{
  "encoder_arch": "densenet",
  "model": "model that answers yes/no questions on an image's attributes",
  "horizontal_flip": false,
  "encoder_activation": "relu",
  "fusion_encoder_width": 128,
  "fusion_encoder_activation": "squared_relu",
  "fusion_encoder_num_experts": 8,
  "fusion_encoder_shared_expert": false,
  "fusion_encoder_cross_attention_every": 2,
  "lr": 0.0025,
  "weight_decay": 0.1
}
Rows from block 11 of the image encoder of a small model that answers yes/no questions on an image's attributes, named by matrix and row number. Rows with one number belong to one channel. Each number is 128 + 32 x the weight over its row's rms, rounded and kept within 0 to 255. All counts start at 0. After the name is the row's rms in percent of the matrix's.
After each channel's rows are labels from the 100 images, of 14976, where the channel reaches its highest value: "top examples" is what is common among them; "patch colour" is the nearest of a few named colours to the mean colour under the peak. Only what is clearly more common there than usual is listed. The data: rendered solids tumbling over patterned floors. In brackets: how many of the 100.
# conv1: bottleneck pointwise conv (encoder.blocks.12.conv1.weight, 96x216x1x1), inputs 0-107
# conv2: growth 3x3 conv (encoder.blocks.12.conv2.weight, 24x96x3x3, transposed, each kernel summed), outputs 0-23

conv1.93 129 [133  93 140  94 138  92 141 129 109 137  94 153 108 131 151 177  83 157 140 130 103 135 163 103  64 125 176 109  81 163 163 163 159 157  81 160 131 104 123 124 117 100 114 109 148  95 145 149 166 126  87 163 120 134 106 120 150 117 127 109 137 130 157 151 122 147  88 183 125 132 148 116 161 137 134 104 142 179 144 102  79 160 112 108 117 115 154 139 148 123 160 148 176 122 143 151 107 100 125  94 150 117 112 119 146 132 143  85]
conv2.93 142 [126  73 126 122  83 112 141 119 148  85 116 124 198 124 117 113 108 208 121 109 141 120  91 177]
top examples: count: one (73); white object (45); its colour: white (36)
patch colour: pink (35); white (30)

conv1.27 108 [ 82  68  85 130  59 110  99  64 128 108  87 164 117 104  52 109 188  85  91  85  64 149  74 103 107 153 142  89 149 103 102 134 147  89 189 117  92 134 116 110 119 124 118 100 158 173 108 123 216 170 118 163 153 106  64  98 120  82 137 135 114  93 169 100 140 106 134 125 123  96 135  69 110 156 134  69  94  95 108  87  45 108 138 105 179 144 106  82 113 100 151 122  75 176 171 133  69 197  97 131 132 125 144 111 105 134 115 150]
conv2.27 094 [109 137  80 111 117 138 121  95 124 140  99 136  96 102 146 190  97  60  93 142 199 145 109 151]
top examples: count: one (84); black object (62); its colour: black (56); its colour: grey (25)
patch colour: black (68)

conv1.8 095 [ 84  94  62  80 166 157 104 113  81 154 147 135 110 147  92  72 159 146 113 104 144 134 121 144  96 152 121 140 188 133 108  90 113 144 148 129  99 133 130 122 147 118 148  74 119 139 114 146 129 156  81  54  84 131 137  99  73 156 109 121 123 124 126 106  92 115 147 109 148 147 124 122 100 126 116 151  97 143 102  97 126  86 158  63 152 101  92 140 124 156  98  84 123 167 115 101 163 189 187 111 167  91 142 183 133 181 110 196]
conv2.8 077 [134 135 136 111  67  91  98  82 126 133  94 117 152 110 107 100 106 175  86 141  82  78  70 119]
top examples: count: one (67); green object (66); its colour: green (43)
patch colour: green (50)

conv1.47 114 [ 96 116 128  99 153 134 115 156 109 118 153 120 148 155  79 140 179 150 160 165 182 112 108 132  93 119 129  97 156 102 148  90  52 119 124 153 132 129  81  99 114 185 152 103 179 181 130 108 202 137 129 143 119 117 175 102 163 137 202 133 114 119 107 159  85 135 100  85 145 109 172 144  65 104 102 154 165  97 114 137  89 132 138 102 158 156 117 148 119 159 141  82 106 141 118 198 151 182  58  90 122 131  92 175 134 175 108 134]
conv2.47 110 [117  60  84 103 104 112 136 131 116 145 110 130  99 107 121 106 117  84 175 121 196 100  88 178]
top examples: count: one (89)
patch colour: brown (53); black (40)

conv1.44 119 [135 150 154  94 109 113 110  79  78 128 111 148 172 136 122 103 166 159 147 139 117  87 106 139 133 117 139 100 135 131  76 121 151 141 134 136 134 108 101 120 175 143 127 102 185 141 183 122 201 191 139 134 121 113 145 103 150  98  84 116 114 117 176 118 105 171 173 196 163 176 200 155 186 199 137  94 160 128 118 165 138 160 148  85 120  93 114 173 124 164 166  98 166 158  93 140  72 118 150 180 131  73 107 113  51 171 167 107]
conv2.44 092 [110 103 118 102  85  90  52  76 107  70 118 115 117  93  97 149 124 149 126  81 126 116 101 100]
top examples: count: one (79); brown object (60); its colour: brown (49)
patch colour: brown (76)

conv1.57 099 [142  94 141  95 117  88 114 108 113 128  96 163 141 107 146 142 171 126  99 159 129 103 147 158  68 127 117 167 119 168  67 137 157 173 145 137 134 115 155 112 102 184 121 133 144 182 144 148 120 180 138  53 127 134 152 120 145 129 143 138 146 152 128 158  72 151 126 165 145 136 129 138 145 108 107 126 163 130 146 137 165 114 137 165  59 114 119 152 128 143 141 142 151 149 141 114 134 107 133 130 121 210 173  71 146 166 131 129]
conv2.57 088 [ 72  97  83 155 107 174 153 132 107  95 143 119  81 109 169  63 105 134 170 152 122 117  93 130]
top examples: count: one (88)
patch colour: brown (60)

conv1.6 113 [ 82 126 100  73 119 109 115 168  65  92 124 105 112 103 125  87 165 141  91 125 131  93 121 114 147  90 128 120 154 127 109 101  81 127 142 161 125 109  87 131 126 171  78  79 141 138 136 113 216 164  81  81 162  99 151 157 149 140 185 117 130 120 108 111  89  84 162 115 123  89 112 156 104 109  88 156 102 129 133 138 137 120 156 145 161 156 107 128 111 133 170 130 143 146 119 180 107 187 141 136 157 152 121 151 131 122 187 173]
conv2.6 097 [122 115 147  75  80 128  80 120 137 145 131 137 188 126 101  94  90 164 145 142 153  78  63 136]
top examples: count: one (78); green object (45); its colour: green (43); red object (41)
patch colour: black (35); green (26)

conv1.33 096 [152  86 130 128 117 196 161 142  86 119 139 161  90  87 171 112 102 128 154 165 124  72 153 199 133 121  99 134 124 123 109 104 116 144 115  91 140 104 130 143 132 113 152 154 118 100 154 139 110  78 120 149 112 171 176 177 120 180 148  45 125  79 136 115 123 120 128 137 105 144 138 255 137 151 118 156 111 137 159 162 153 113 200 168 204  77  97 111  91 139 124  77 117 152 175 123 157 111 104 148 116 110 145 121 127 148 144 141]
conv2.33 102 [131 141  80 112 121 117  93 128 128 106  73  72 162  84  69 153  95 134  78  84 100 141 131 118]
top examples: teal object (94); its colour: teal (42)
patch colour: cyan (39); green (30)